{
  "train_examples": 78125,
  "input": "log_mel",
  "win_length": 400,
  "activation": "gelu",
  "subsampling": 1,
  "kernel_size": 7,
  "steps": 24800
}
Rows from block 4 of a small sound classifier, named by matrix and row number. Rows with one number belong to one neuron. Each number is 128 + 32 x the weight over its row's rms, rounded and kept within 0 to 255. All counts start at 0. Numbers have three digits each.
After each neuron's rows are labels from the 100 clips, of 14848, where the neuron reaches its highest value: "strongest on" is what is common among them. Only what is clearly more common there than usual is listed. The data: single notes of 20 synthesised instruments.
# fc1: MLP up (model.blocks.4.mlp.fc1.weight, 640x160), inputs 0-159
# fc2: MLP down (model.blocks.4.mlp.fc2.weight, 160x640, transposed), outputs 0-159

fc1.566:086180171156118136203072165127161170143121116151133134151138140118129127177133140156115136143166124126123157110178146100128124120117091144088134117136079164128082140106096110150152086123082102054151135108102123125127104112121168124106112142068111103145176103129173085169148087167144139132112122136149133249124116141171124064178103104156151156176101076093162176071149124121124183152143078149118137145079107112159128175143130093067117129144082093116136108096089164067226126088140072
fc2.566:094148161141147151079125112082159157116099128138138112131109116123146135090085117186125120130129119107103157125091044127152111129118195157149089159127124144123082126203089077089134098096166152039146132052125127108083098108141118141084154133108186121123139092094111128058102088160120210098156176108110081109126110135156112167122120183119130096214142175090135071092147123126133100120113189104149123112126134076113102101168097152145134105138115140087145070124143169144223127103111098
strongest on: octave 1; bass guitar-like; pitch class: B

fc1.619:149144154165131108102133140151094143111093138222096048151085187103135153080182147138121136136159145153130056063133098130146150104129124145141163161083124124094137088122123144118138200123121108151164169117131156223167145119099116139143183146177139137153110174122111160175126111129130143134143151116176063129170146131122107061143176107134178148090105137161125113145128147145130156153105171104071082175186137160128078146094124170163154081124163118105224119136135105138114181110127066
fc2.619:140131150179032176103086105116128095118137147190061123131192105169148119096155142094093124139169149116155116084191068103111073099157103156186116141138117110159123102129150119146095136121132114131178134121127149128200162157123170112116135134062092111122181170084076157106133138137079146116124138108144182103137129099170112088086068134122120179117154087159086092112199089079117137115105092139133100178135062163111132124090143141083118083149107176118111123142059118125143144118065168
strongest on: pink noise; white noise

fc1.194:181111055109135090148167114151110136146143119166175100074112110126134114125141152113127121133145087092097178140120159181101095084118125122107119153119098114111098133093118177117145157085111115137135161113121134053139119120180109108114096120088133078109185134112140126067148116229069153092146117141121088135118140100131181184165105117122117143071138099081137091166153160148096183098175168144152111138147085095090060164191183068130090045057115096161170131133115152154107133104151119
fc2.194:125115097095182138173103108082070157116112128139208174107139086095153133104114171127154107120094118129112136115149127095146177141192103102075146146134116125169066136104215197198133130091132130164137093143145135055103130154178143103140123156144102200114104133151092100184107130170124101145146143167076118171123181129188094124151203111139128157105103163116170153135125172129179093168107171119093110106134119122118100088052140162109125104130121157168137125095116131170062148124084156
strongest on: reverberation; text has "reverberant"; text has "noise"; horn-like

fc1.426:144113187110114108145088117070136138089167098162188085142144157082168104118162134114191094103134175141134102154127170131097158132172135108139156106207104104128163115150027153091093124105128113177145095113158152117095181157149113100150124157127060130145158168152127076165181104132093153120104187140139123131099100148142178135137149150157121131176135127125059087080136102118112102094167153107196157131058122132081109059117133091108164120130141096113117122145154122191126171080175069
fc2.426:105100120096135149091085116108099116110093084121131153094121091129191147177157073101161134131165085163132124134159133126152155118154097114137084157151160130119167136150136158131080145170143108148158093107081114142171138152098144117143134117218188163099175157150153122044146146198140079154084112155131094155148113075124167122119099177187123140142128135095142189197067230087134167155161129113121146104100072118177119160137116079126162107134095159095185128132120077124134135187110116
strongest on: slow attack; string section-like; octave 2

fc1.238:165143117124093132139084102097191166180114098190069174157072157128109126118122137163134101133163099177141114158115118171110191113118096092079126131128121123150155133112096129108115123129094162107092134115101087076161157114167092111153123101187094113131141104190092125168136084127211163144140168149113135149075165119177151119167120121078132168148034102190085177133108103180099105101154147182136115154176137087104100128109124123163093092124134112113142119092146183095093176204162156
fc2.238:152123120109167128141089127108183095153194137105074163145161154142129191104069141157109122134097152133130101139100095158080122061119160128172123090135106121064140141104124104181165098159158118146056136141134113088147172122135174131145076117069136114085121147146102147152136173130168130182115105103118091130113087128101121146152127109140166116153255169178236103105121124107161138089107120125113139165148113118117081074134104135105131141136151120057126127170107115147092154125127059
strongest on: mains hum

fc1.104:096103096122087133137059136068123141118092098134115134099142147070162150127052161160132082119135140103109131111117081117194114087145094138183096167168105192143116164104080167122210167103094145130150126057125122178193129117124237123104147115102097105146151142126079158165165115193132125151103153134156122146106161100122117091118142126084121148138104130108105115179145110144103113176085103151125139200179105106116114159116090104132212123112117083128084098158126113122163075162135107
fc2.104:117135145144154167107073162101114128111128159111144107140115104149153164114153157146134102134155095153160152140149153108159123126148086100111143104147145106164157142131158132109122135166147144148145133108137140133255112155119130109125154109000138093128099129122087152153128099140113168144103142105166089158162060139137125131095117098120151103172255171112115153130114090131136129157126141143124159137136119144135131107166120096137165100149082165108113099110128100090134043125128108
strongest on: pink noise; rumble

fc1.468:136125100140141142150108121141092146119186152156113179047155065129129120131124138174109116105118108082113105090134122140130134120102117149099068126151128123113077066109119127131093061111128112183168118182118129107151074082127115063204086092143144145111154121021112176163147157147146152088107071128110155117130134159126161107176101154115124136106093053093098118115132091147099177193193114144089098140106128105084144149110133123175082069145097147188152095179119094120064144142120128
fc2.468:111144131149120149186074132092115133079094099117117129138061107111143163144146165200176074181159117141076139132164165142098134201140141122100120145072166122134103130125090161150199060149161138157080133151174155093085133139156095067123108078172102174119130119135168124160146140092128130143078119110157043130152126136121164151118168143095206096106084191153177149138112136123162119098107156168079141121133144115176096122067146152186096092104124088100134161153091123137101117085114164
strongest on: octave 2; text has "noise"; bass guitar-like

fc1.326:139118148088084179157108147128109142151081190185075181131068142118079133181127159117103043141122067137120098111108166130112138098155141116155140104137198108115148140151142141194153160129188130138109133151100147088137096110154104116143121102135183100190197127154114129180136093071167129093096142108118110107179159111145211147110125163148092129056148128147146159127098128117057152181102176093071119114162118121115146084125135118177106108132107159139112170145159158117209136129098156
fc2.326:123148194107129101131082048125129135127167152130167140171181146138099154090105152162164123085091129152147140148129182142176163108138103131090101134165149148102128184125144122089125149160086082129114181137167123118144076079139174135123145138039095108052187153149137192100126141096064189168132079101133125085175141163117166070112115149112181112123143143141111122097129110105136107108125100074120156105120145159094142163105120138109174066105147094170144129105121154087178057160178081
strongest on: mains hum; flute-like

fc1.222:131137189116138088104091136136146106101123101120140201148143190162210211087133133149147116136124087120095081057140103114105108138125152077107061104172128141127158063140157150078187104071111093145122163129131166117184116174135157135124153101124103157152130114156126128158125100126108137136099152123192137162142171124099099148169140137128115159171132079198095137142132093193152127142100209141106166161147102175106108126160111171163068122136086144118133144177129102103124175140138041
fc2.222:052238130127063150130122124106143136137089139178120126150128165152133110075071074126146115113106129087118188090108101189141131066123146154156113154089085136134142140141114169131118160148071163183122140089090107125183108131137177174119153155073117141087156180115167096106112080137139130099157147068143094140174154139150094219114139129125140123177095227105133113138105114128113143129140119142130167122106151168134117100138108117097140135134115111097119058125088176175129154140057154
strongest on: octave 1; mains hum; bass guitar-like

fc1.80:173096168166117107114151138115173190108117098151124152149027181134167132111151093103069154148159105101123107124109104184101144084072083045082125124148098080105115138099144117072123143119131156152118100122151140108108207142105124147116087100195133155090148134193087139141102111128181121128153111134105093122092148097076112143186173148143114123168184173090098140108136108133178149172110084056114088089097113091172107104126122133152145126148159084062118155099074116125103123100109150
fc2.80:107135142149172112115133107085155070080167129145122144095194113127156122141152152104161113124098127145139154129177140119168115142157158074148138129166158098172123143084162135159119158135124125206104119112113112112071158116146096174101189127218146168170106131154133130117100138151167124135182110121166177159120131195214126135137118120097081140163000100126138134169115138146121154168153179071115094110113128125092093162129114149079107131097138170084129123135092098135100145181150117
strongest on: octave 2

fc1.201:148103127212163113103139125113110159153133176170121174107085115106129098106195092152120154155152128151170094077108094138119118095149068143137111173082123102111066142148118150121104142140114100169100138092130083197162136170102136114150180092134208116117133118140114126116155122149135157011126182125155130174117188128101064174101099145099192165126146132083105134094050151141145215146105076108110127116116154159167102145135130133103097133132125114164106142090114125162060106099138122
fc2.201:142152098176137171100114128180201172161119152174073085160159128064093179084159160169117152095147088129136116150092138131143156181087167124139135116186172076143113062138168145104139156086132144084133132197097164160101125135092084137085144056158069147163187102159070148106138122141177095110145128094156185116079121183148128143160144102119131098128104137131168125090166142133089174104108154128130119096184079143131149148088166122151125156113121136150157132166094130177094080090149153
strongest on: pink noise; octave 2

fc1.252:059120083100159119065115139134141119120087180175119182112135126110185091130096152105157139120167172193089144151129155099131098116143064126181171155095149086167159140168164074157137054091107110176145151159116102172103161113091118144105150100131048156119126128140107159079140157097199172111071095074127171128150137123140137036138174159121175161107139097126133130115111107139149167172157105129146142150111204150056185095106113125161122137091126136133177124103144140135146115114114126
fc2.252:071107108130125145110169125115105168103159156151109106096091105117195137114154128141143130134112090126144146061125112115164163178125184157132093101125132103155081180147174118125125097128131126155189082183115132101109163112162173142098171137131180164175151119151153134146138064102171110118118148185123057103195137110167173114169140135143008178140115115127135089133143142133107137139170116085126109125168030153163150127114070150108148114125110140136075126158183146136168130103216136
strongest on: octave 2; slow attack; text has "string"; E

fc1.509:197170152145073073079128146090114163095133131146095153142116158126197154097099148126103143110131104137139122100187117150117194151113145091129154155143106108159086148145111121108117152106110118101097200132088124117122129129144124049130118127098134105150158139145123177140118151140085150151113167116120069092074085115111115191163111211129077107134172133158156069157076094128124043132189068108133121124086105163110074136039173129100135100115106176182151101114144157108099087089113134
fc2.509:148131074161153170150129129089108056079140157123096122144120121193181134121144156117111150142033113120138167119081158101114043168135083133170145163105111131108139169156123149122117137189120107092115138169167118108108119139160160099102109103129144126063075107131138161142134098155052171132124158137180136123193077116218120172125122178114187160144079119126096131095127139101157166164050089173123126111159120157176058136097131124099155088143077119100146154157158134115143124108139108
strongest on: square lead; clarinet-like

fc1.335:153127054120150136170125140073138109191146097143094135106092156115116121154128100105117093143146158163094080132136142132197135058104147141101145095131125147095079139115082101135069116147096165112109181114167098075102141100085086158202089090141148125137140098061078140180197146073147117097077116109143128054104133152123151200121155126106119171103147132181108186096110126100103171113130122142121121019131132123086112126116141162098109104088151095111122077074100104135136103123097144
fc2.335:147176110146156131131123071096141147110138115131123105167194127143101172094106115119145089186117143089133166133149150140081160115164101090139129165173112132123101164147061079091095127151105106085088117078103095107107118100149141124155177144157112161079092171091140217113173090036138110128143126161143089142141130142164136137123103098198091121088036120092076102151170151222162108116130139122120161044136148132139115137138115128099182152139136170115156154083129137161131173174111132
strongest on: slow attack; saw pad; octave 5

fc1.336:152174115121141068076107124069109149133130110093191167148112130137204142125117108133134050122096101179111100161084131099087142141106178109084088111100111180133104095158135139138107099112138110191165137091123124108171128074125079150126147122143111127120145151102082134116131157118157178137059148111073122067146119161145076152067155151165140129131140113113184136103122162098080183134142097105126114171173124146090190111109067122155082124097116188112076157102169194169156135085136063
fc2.336:130167156128148163063123113138113087107183117124132168104150214164098148113184073214169083112103137121129168170110175163105159222099135117110133095130104154173115112140161076101148131150153154109149111103124171158127116127125119165106113126122120136164155136137143096146139135123172199125128173125147073130132121125118156129117123127152116164162064163103125080120151151103072178104071169111098119080116113169089100207146124131098134113109199127137102144129093179114151092125228166
strongest on: octave 2; text has "piano"; D#; note: D#2

fc1.447:089180153149106132127094101124150121154170188096127112126154116207197077166125131178135099138168185144145188174148088138160101162083116122160157147091213113122132132147083092113142094081145146104144165158132149083161060171124095135093145118202188078135158123133071121160112120117141075132155126110164134107128155084107130137122136181096121142133167115126117090154101117124128117121114056148161082153146174170172125115110152138110153115162116091107088137086127077198093134065107080
fc2.447:100153082110125111156145137056154120117094111075203112123079120185179172130118157132112128170157069130133133146151154173127135107144117131111114113082080139111105166153112173166103160193082082093143077121212133069144108172079137128104138125188147097119100166149129149091087108088143093101167157130188147125144108176078100114163099114140143114131079152075034137166097098071151092081061136137118145121093136133142124153132125098092174111139072144145139090115077124096101120124149138
strongest on: square lead; clipping; text has "clipped"

fc1.357:140105173129122094138163151153069063178132160106175164087131177146155155090193147169162152167128160114080168061154110124158092126103086163192150151153188166150129160134106164160122147130100110115100107150132219134096172173117139150128115111110149117141104151110140163086111131138125134120113067163160176144129071092105124124157255124089078165112084141129122132146147069143091107171132116138133152129076098093107140130114100133153127133162071120127111127093100133092139095113110081
fc2.357:127171150107099165121194106166135236195089114149166152110129158128122152147142086100097145120168078088161182055073130158120177112138110114152120131117100127134110145166141151091121117098156107052078136102136206160093168165127147158149131119064113122071178113110121155085096070077129136112135080131110104135122184144142153095137116116149112150157218105095207146153110129155156158141127125125195142110128122118126111123105129149136142137128086176130081139112095125131188134070106118
strongest on: slow attack; bowed string-like; vibrato

fc1.281:039117103138059141125147165153153122146118177125117161144199137085102125069114103098127125106144129112133155111149083142128122145088104137140149099123104124164113140169101109130094108134080153227124164092111229128144160151154149076050113114147129159148090084115103098162097119088156154117106147168144125145152138120106128095109103149155115176115129141104121074103081113126101078154071087175103148086097105140109098142026073123120155116138143118174127141180172120159107111049102129
fc2.281:085133113097176176113146104142120082097154145134174161130027077122158160125127122094136141112138105150141111086062119117110110124153068161106159106133081167124188131160137174163087120098110112149161198190130104114116173168100101131116119142195131176120100148140136089102189148067072135146062108152123175132108099094170159107172165131126127122106133167115158167096130158129140112158116145161152103086109162138151124167022093132147125150122130174114141108101125180128082137196156171
strongest on: square lead; D#

fc1.613:082088155164108074112110131093105174119130110097130114148061185097113133190152113089205147164172152124115133075133138163151101055162115104106100092160157158198121154153098102091144101152234103142158136112120142128160200074137121121159108118134143081145136129120080139151190076163150142170128181145091099093103176079172090162160113105145087110120082093093143131116159130098132107121093147103100092097135143191140116096068139139130092099143147097094116130132099143091125173154150152
fc2.613:087167089147152164128135112088103079123147105100134120169188091165121168073117085121062139113100103150097136137142159188116140085077132137160106137117126148053128174192155121162132106103074097091110127135138155147106157075116100085118106115033140093080134107173083127066152141150148162115145163098118132115092122170111117125193111124154163068100232204072095144141142106178117113139138123075124119097111094136117114166122080099093148118126130134118172115099124133129145085086164116
strongest on: mains hum

fc1.54:107098130142157098142078072123114153137170109147127125143166126108119180132185140132109161099168150124165127108144086191121100104095123138141172171172096162083176163097124136062157095131150116140120176142118155105141013131152145186167113120173129140111147125171104143132100087123162101113111131144064161107138131128176144125166055098071158127103203118095138109143104130133109099102011085111104108115084148227128155098145160151170156099098151138136118153164121095137146147111129133
fc2.54:090152098090083150136115148136145216123101096123121062128107118094128153121162151129131125087128120112113131147147127190144129135087169121153086107119090138101094173141122126138125098173075086135166090081198118188201066101121092123126229102152112092149057130140129143106064105107158138129085151118163107107096085153063150107124125097165078108121080144170086137149122136164163147100066115099160145088147191107121150123142150174149147093123138174185145070103166135119143100088112131
strongest on: square lead

fc1.431:103084118135093067102136095144125141115144140154172153098147182161158100140136135106149121114154138113085160046128104191136127198081082081160137107150163108135158143100125112058139113163109139140157075119167000113161173221108126194139123123150102136140167112122095128092105115118150133138127167156145083118109146123156106101135181136077139103133185171139156169116162134188144115127177129119120093111163090101104093129113116103096150120160162140064163141135101153102135124155139125
fc2.431:080119112102134178145097145106127104141149132094150108090145095074125098139116131143148134129065059149075128119124088076147187107122120106187174118101140131114145131124133074213168094077148076209185147165124199172108122108096050132125169131096124143136174150112152083134153196138179111128141157094120134123145158135169108129123111116151164156113167113185138166122117082174068174123067098113122097123080149142141079084150110089131095158133136133155114119113095146134124125216158110
strongest on: octave 2; bass guitar-like; octave 1

fc1.294:115083150137139129129137197113140079123146063117085141131179134132159114078135108078001166063153073101119144087115145090128152090155103113132062113099211132122079102093102108106176134136186134124101144148077121113103094137139182082131083154143111141154118106099111134133109089168120133111098144123082207144096118120119116144139167119153094084135176089113124167142083042147098108127138090148111182135096141108079129108113139101151167144170124135109118126082127125124086185151159148
fc2.294:106154152108146162132101117130108126088140076123083140140059112128174119125139131081206155179110203135150136111139190099114140151143146099153179141100070111163135122100064127132193117090076123106033132127165096110121083124146072137122148157220136115089116146139148151166133148172104111161100102123111082125121166138154132136123127099129157115157000168120116106127141146120182123134142163156151136185147089127152097144114090081128096125113106140119140143190122116093119184153174107
strongest on: pink noise; white noise

fc1.0:153184110134210091073066113098183115146153179151133109130159083135166108182125187092136085155134136123122146125142085112119138120139142107128150152059155109109133098162099143190125107121137142107092147158186147122113113163141125120111090131107154108195184198136110129123143149169072108055121114100120101119124166139104126157107125172135106101164112115131120160170106139104092107159090094084104136046153122164194167109188117157082201177168112107172163097110098080101106159114116165
fc2.0:100078115110116108179156161180157087121125106117155138102119153124250101133121147088131177162135087119108119129177147116091160090147099108150139090117121097130123160167134157139135182191136131121094136139187198123140074128105115138090144129168171149039125112169157104096130138135073074164164174141203144130125113123073155143172070206112125118110046183130116127159134135121122143138109108188151150159109160131145103134129097108133131121145067143129124131151094085154081140118143066
strongest on: square lead

fc1.284:123178121143132123154106066104118142119149134120117087160159116177143079151100158152225097071130131112113152139179075158131067133121102135117130196158165127155145131114086128112146171117153152131106150165118132114184130146128126172143148100074154148126125155166104197081112109128160133133121092148106126088148109053178160110133148157113108139093148119132095133115149166146083245094149166149078146161088153133152124157129096152135107131188103112177093218135085161112159098162202123
fc2.284:164139140134090104128098147101106157142098131097128159143082117097158178120081136161049110154109111119099159139104132181139067125172131131184085117071102111097089151129104141141116162159143109093080114085111115057056145131129149143160113147090111123171134141113069146166147199114155112118146079091121125105181113165074125115130164092141115128095154124078126096152122105110209021104117092144136133187081129170108159112148079143108109109087112108150129097102082154128153097048184138
strongest on: mains hum

fc1.73:112138121103150112096155109161042118160084199157077150090115101156175175154103136163116151095152139045148097081159155095114088118049150080116114144095141092113162164096160088175148074143165085182191141117100141097167138074146069152140131128125103067118063099114187090118131177138145139118098097131117130128131144062134067167107158138153130159111105123096134123115150139139137104157120126147130124128159178093122131110145134131052136144189109093119108134062127176159111131155163095
fc2.73:098097087120182130147148087114059107115152167132134136164135150145150149192152180169113091133168104154092122166136117133175116163135146026149142111115081098132118127138106148145142087163137120177075148137148160132129146148216095051125117145124186062157144104080155069130101090125104108143086160127158128141164156141114146212102142156101141153127171111120174162099070171169088125138148165094130118136088133093145180144182130160141145104114147173063116143092162129070101118113086135
strongest on: reverberation; text has "room"; text has "reverberant"; B

fc1.604:140050132097128147156088145120160075139129174111128102133193142137118096146184137119121155117163052126146081140144115114166119072165080126121169120044143138215127131118109136155159142105128065126143155148175122099117122098139165150121136109075141133147163158117136103192208114118112111163184150119094124107107092128134121130155136144147127145143113106132078179154136139182112144194073171093099097136144182118137140124124139225128105121069108032102125141103182166115114151174127108
fc2.604:146194169108157089121107057144145148179149141128137153176046151140102194138171156076124168160083167114152129160092168165121152139167122114125056144153180146110109119066145086079145104125104084074150175124110137155105088143116116155148114113112119128120107144140141166090125140095129193116180118115206122133115098116155135084146116137093151171170083183175189107121101175126122141191127106155174078147119112127123178133127136208149167111146129203128153112137163116141135093158154148
strongest on: slow attack; mains hum; G#

fc1.340:032168111134150141151166079120128162159141118053096098097130096104160121089184158152144158142124157180137145090088128141123107141163151121092117134124135065137130117114153110084137145105073149177093122158150130171163107167156114120114119051136131159179095051182166125157084089098142175113123109160139142179137139133167189133147110147126124212087164168053139095101113141151164142161119117144102119128047117093143097131186157079117061146102106135154145136116154147111113110132089076
fc2.340:064086114110129149108110141172101122167109155127156189158093109117180123165095140132113130066126110104153129190098119159112132088146126160129137131137097139152173155147199120061124110151131143176183128121140170119084120156134109116145096088180098172089118126160098114095053185119135138186082097076115203114146154109098151169109138140089104178120076179130155161110036134144132081138131142121137079105065098117130117150113141122140102124079084146084123171136123161066106046131161127
strongest on: slow attack; string section-like; octave 2

fc1.160:121162148152097123123119167130165123135170144124137105120175145119168167137094147167111075165086130135116154167103123147159133161111122154116131130089169112130132078138095154180132078114113106131182153207133102144202106128132124064205117143075172115145120131085065151133134155111147102113083085131085087134159242170063136139101156150105145170187135129141111123143136151160132157155155044133176141158082187157108096166131154076089109075156108126146120177116100140152127143082090148
fc2.160:114117090118130171081122105127177094094110120113148142122084131110217138029134126172095122167148139153126150116113105180155179202076119147155105140118158136137171042167154135128177130153137128123111111148141134085111120144112164110090143114128122160094123157116109131130188115109108078169174103156138141132096141105183142143149184118131098185102073139094085121130147122140075164107081095131156075110123102146142115152135153109083072099132083092108103121150138199124042205181094157
strongest on: square lead

fc1.497:123170137133087101131110159128252137166170148167128089149147131156085076137124117097149089121134100136082120129138126192136135103164102139096079116188139067184134103143145120148137126160095122136141183115054145116142101159110096113092098145142158170155084142168129021155142114135163156100129150081131165160101127206139140077141154164146065166166078097095194140108122134120144140125126094173118152122076171111133155161119105089078105120137137127106156114117166159071123148143166162
fc2.497:131086160130127146101126120125199145073120118122093114133125143106107144086092115185111128110076190122154125131144076095147154050125101173154170108082131149128126133138094143100153184083148155144112138196152154107121159153067179097088136062204119217125170108143131083082151123143091152190130156141101076102151142137199134140146066172094093149138111145084067046117144120124105098109128120128186163141139090115114121119138088106130111115148110109092093103153128136135137154086183087
strongest on: octave 1; bass guitar-like; note: B1

fc1.552:147091160124171094139096140191145130151158109194088154062166121112116059117128142132206144140168147137141177146145144098170144174097138142131149117143117112154112109106142119121191116119119142086139175171195134120165102097104109160112147137096145160193160210138113118082142192167129086119103106135155096091179155179152128117191133134132155140120153158096078162123158108185125189181119075146137140152148204159100171169132097157081178140118124143131069142128100153183114103126109092
fc2.552:123088127053149161120200127088140170098157107092124134067145203146148125133120105123107168106157084171132138116158161166135141098105129150106113070112179105146142144145088146104093124170125120094153139120125156080101078146106153157188125164128136129108151154161193125120178138168133132167131102123102121103163127098159162118206111142183158120186072161019146160062106124130134162168152167181206127175160132151163109110140145181119146102147121110066161086123158131125134117134094141
strongest on: square lead; octave 2; instrument: electric piano-like

fc1.206:141086145097177095211163088125153148127114175087165142127121089129136124130112120111079125173091092150129151128148124125192090105146115145150103140055150132117156074101131153140096095123173189117127088150130139142139134157119171161083172147044131146048127149116130079161116175154108107105113126139154090123101084114151164065131060142063147147116135151131161078120098136111119118086106089171079163077143075151147100120151127218091142127111074089125104144153073134144142107187148174
fc2.206:137154148091128104132173137108145121092101157072117125148152091173119137146125141163128111214092152146145145106133147163170095112164142147167078112155147113102179134144118150116139154168161106153189069127069102163187127156136145119077199136046129136126145141161133117121170186108118150131132126094133119141048142141129113127073117205125127078087102160144123119142120155180119081116176107198177079146088137182117174077183196127164131116115097164123100093163113167141120189149163127
strongest on: octave 1; bass guitar-like; instrument: oboe-like

fc1.578:102111174130125104094090178110157119100160140153161085109112095128150100107117133143086129138065134109143042118115169131119108167095161168119177125129144148117129081093133159171095042101087104098188131193112161140209120109062157141143118131106137068091078181158151174166198205076131085103123135122114115106114115158100094136144142125067169164154133166115124129054110127116117105130117102116138133104135149156062159144101160177108086082139103074132135168173113150130137130160129100
fc2.578:044087153120138119088128104116171145120102127090074147097091131152191065136140125175116099116133161148127129173084141155109100159139186157092163100120135163109068117138137119152184123171118171160140146120148127113071117150186140135103112124156163093106096162129148171096178077153115147130168128146111063077143158108115148158163077154158162146101116151149162146152148187193145133157157156105164057049132153144118188157106106154164109151076146111120100136209135187145089170137142147
strongest on: octave 1; bass guitar-like; note: E1

fc1.496:079091088145166072165133146056156085105134217107128122085131114113116153127096096126081108150098077075085110166100155081125104119096146139095135130109166171160090178162131221104104153122127173116125157105098125128143134102110163140114106142150143149109100097177122147178135126110091141099063113102187140137159129211051094131148146128103089192162128108151117136128107122070108110067155149165125166133136117092179159108160143187145144114118095122133166132151097078068139147097134083
fc2.496:110152052152076123107135089121128150134107172161135126119113191084166083128139079124161137117158132119130131155170184082134142144127155113188156082159161068138103161128095129115182145134082152171088154145109154069177137088112098139168095077168150126085098160115166115093160123169135131102137111079132148064188090175147101145142091115158110134101122153128121126096191110145130121129107087118078117172181109071165148086129106075139147129100111099181144064129190104131100118084078053
strongest on: octave 1; bass guitar-like; note: A1

fc1.544:103050109166142128146127093174218211151102128103145160122123160130115165141191142092126137152109111151104138122112085109113061136135146106166063132102111148165140120133084141112124137145152081140148113107147133097177102114093089176155108131068092082159150154110129106109145102079106124094124077159078153175170191123126172133102157143055116133095147158195101079108137157160093143177112119169134081168154095086143124110089169135125171149098167112205124157110081085121134093088148136
fc2.544:093186110073092168091140172085107110172137121158140122137126126139103098137158181104151090133143145115065152126137070115103104116092111104067136105115130135163198071087155133120155159167137124108110095153155187136151125117152125125076162129103128120188046125124119156177148153136131050174143103155105131174057207120169165109143103134179102151098098091092122165160112137159195122125197107117078117135144130087163144139084109162144179164154197137095137166135149136108117166101122099
strongest on: octave 1; bass guitar-like; note: F#1

fc1.378:164135102116064100164127126147113105119059123127149112088120098141147171099122118101130101152171141128111119115124026122171091118136173132080145195120154125175176149118129117082140113128129132133103163164119104164126154142102161146048163098151117156182167164086101147129113095153048082133127151115127124136119102182131073094123097165168207078140131113082165122118107144133152096098176121145068169109106119172115096146145170208192088139127098122193058103111121090118129159136104154
fc2.378:125096131186136131177121137084129103135171100123189159135133179112199206126105115137123118166098156171127096198107195158144145111127125098132177071128219127141141102120160115088168130117129150139141116078137184148143122140196108135130132106148141099100091107145134155156101152197128133208136139075114128126109161129093103102125160140149135106172027186134124146089101156176125140134126140136056132145141100168117087115121131204159124100111130141041121095109165144134147111139109172
strongest on: reverberation; text has "reverberant"; electric piano-like

fc1.94:076149139180063131142132105101121128120137074152150156154115205178111069113166064174151133193150148127104162154137107096173076100123125120179068138146136119133113187109107122142158177172128136115101108145112126209121112137128157121156164125137175180130125118167117145095146097145167119150072112118087118111100141153069096110154154142065148094128142136132139117165095109130117065197120142201142172071130116125141196151048141175143173080114100107089102128095086156141120117080122123
fc2.94:089144170114130118140143146135130129194180113149154159156104192105096189205125097146140135105120109133137134108072129097092150056139162065106181105141140072152106158108104162148161163160175188073129140173143117165095096078060145088122151113095135180141181126138123125125108196187139171139157170113151121116099114115165101170140099110103129131147066109118091172186137077129190095106172145156099168139142156126196140100138163123118119115111106134060163101150109149124148153121181111
strongest on: pink noise; white noise

fc1.339:165178126136112091134161167110118104134108111129205086151120125123168160121091115140120139116163109118192131050139028119107134084143110155131155091143092086146134134155083125097137152097157147116125128145128098115119108127094064175135047156114176148154137176170132158177111167164138180130125109110060037148105143164128143156129097150112080180139152115136144120076159142160110142147135153148138082160193152126111134106160134078164122149084150130211099111066136158070132097088119164
fc2.339:100122144121120145101117172141144147076123160146129166114141137109105135130102129213132133118080133134141164163068042155116124075120168177102099097125110128085118111168159126130111221111108169138132160137141193154168073183208177087054121127046176141146074125138126127097124121119119160119138136136199098147133137126173083143093139178135139144160126163118138055170115131134112125147133111128147105124097137172083125137124128200107138101195102162091112162120208129106111139147166126
strongest on: octave 2; F; note: F2

fc1.164:138155109130152136142131149128062102168139100161162113108166114124184145140149154155121134110132125159049157159126130150144122158255124140077140171095135104143115093136115132136111171164160140129134073135137138143078127152126132170125111061093139125146099169156151122172185185107143097106086120053160181103137161128149115137129152121128109127152154090177098069139097139118144101138178130115150120139093120163132121137149151069105123114063129141155080083024160069128119108160129095
fc2.164:073164135152126144103096143140123180150109130099101205128076152153169155134101168168135178110185039141173164139153094172111154119113121101137128070182153169142105118116165097127109132130097094105100158111157127070139159117104150169121127114130158109090040204141199096127146062076133178102099134144121184120100120145122182139151148139163159138099056216153102121099138162123188155168142142154108128185126093149103136111136123117087101109130156111131104105127150184159107153131148126
strongest on: slow attack; string section-like; instrument: flute-like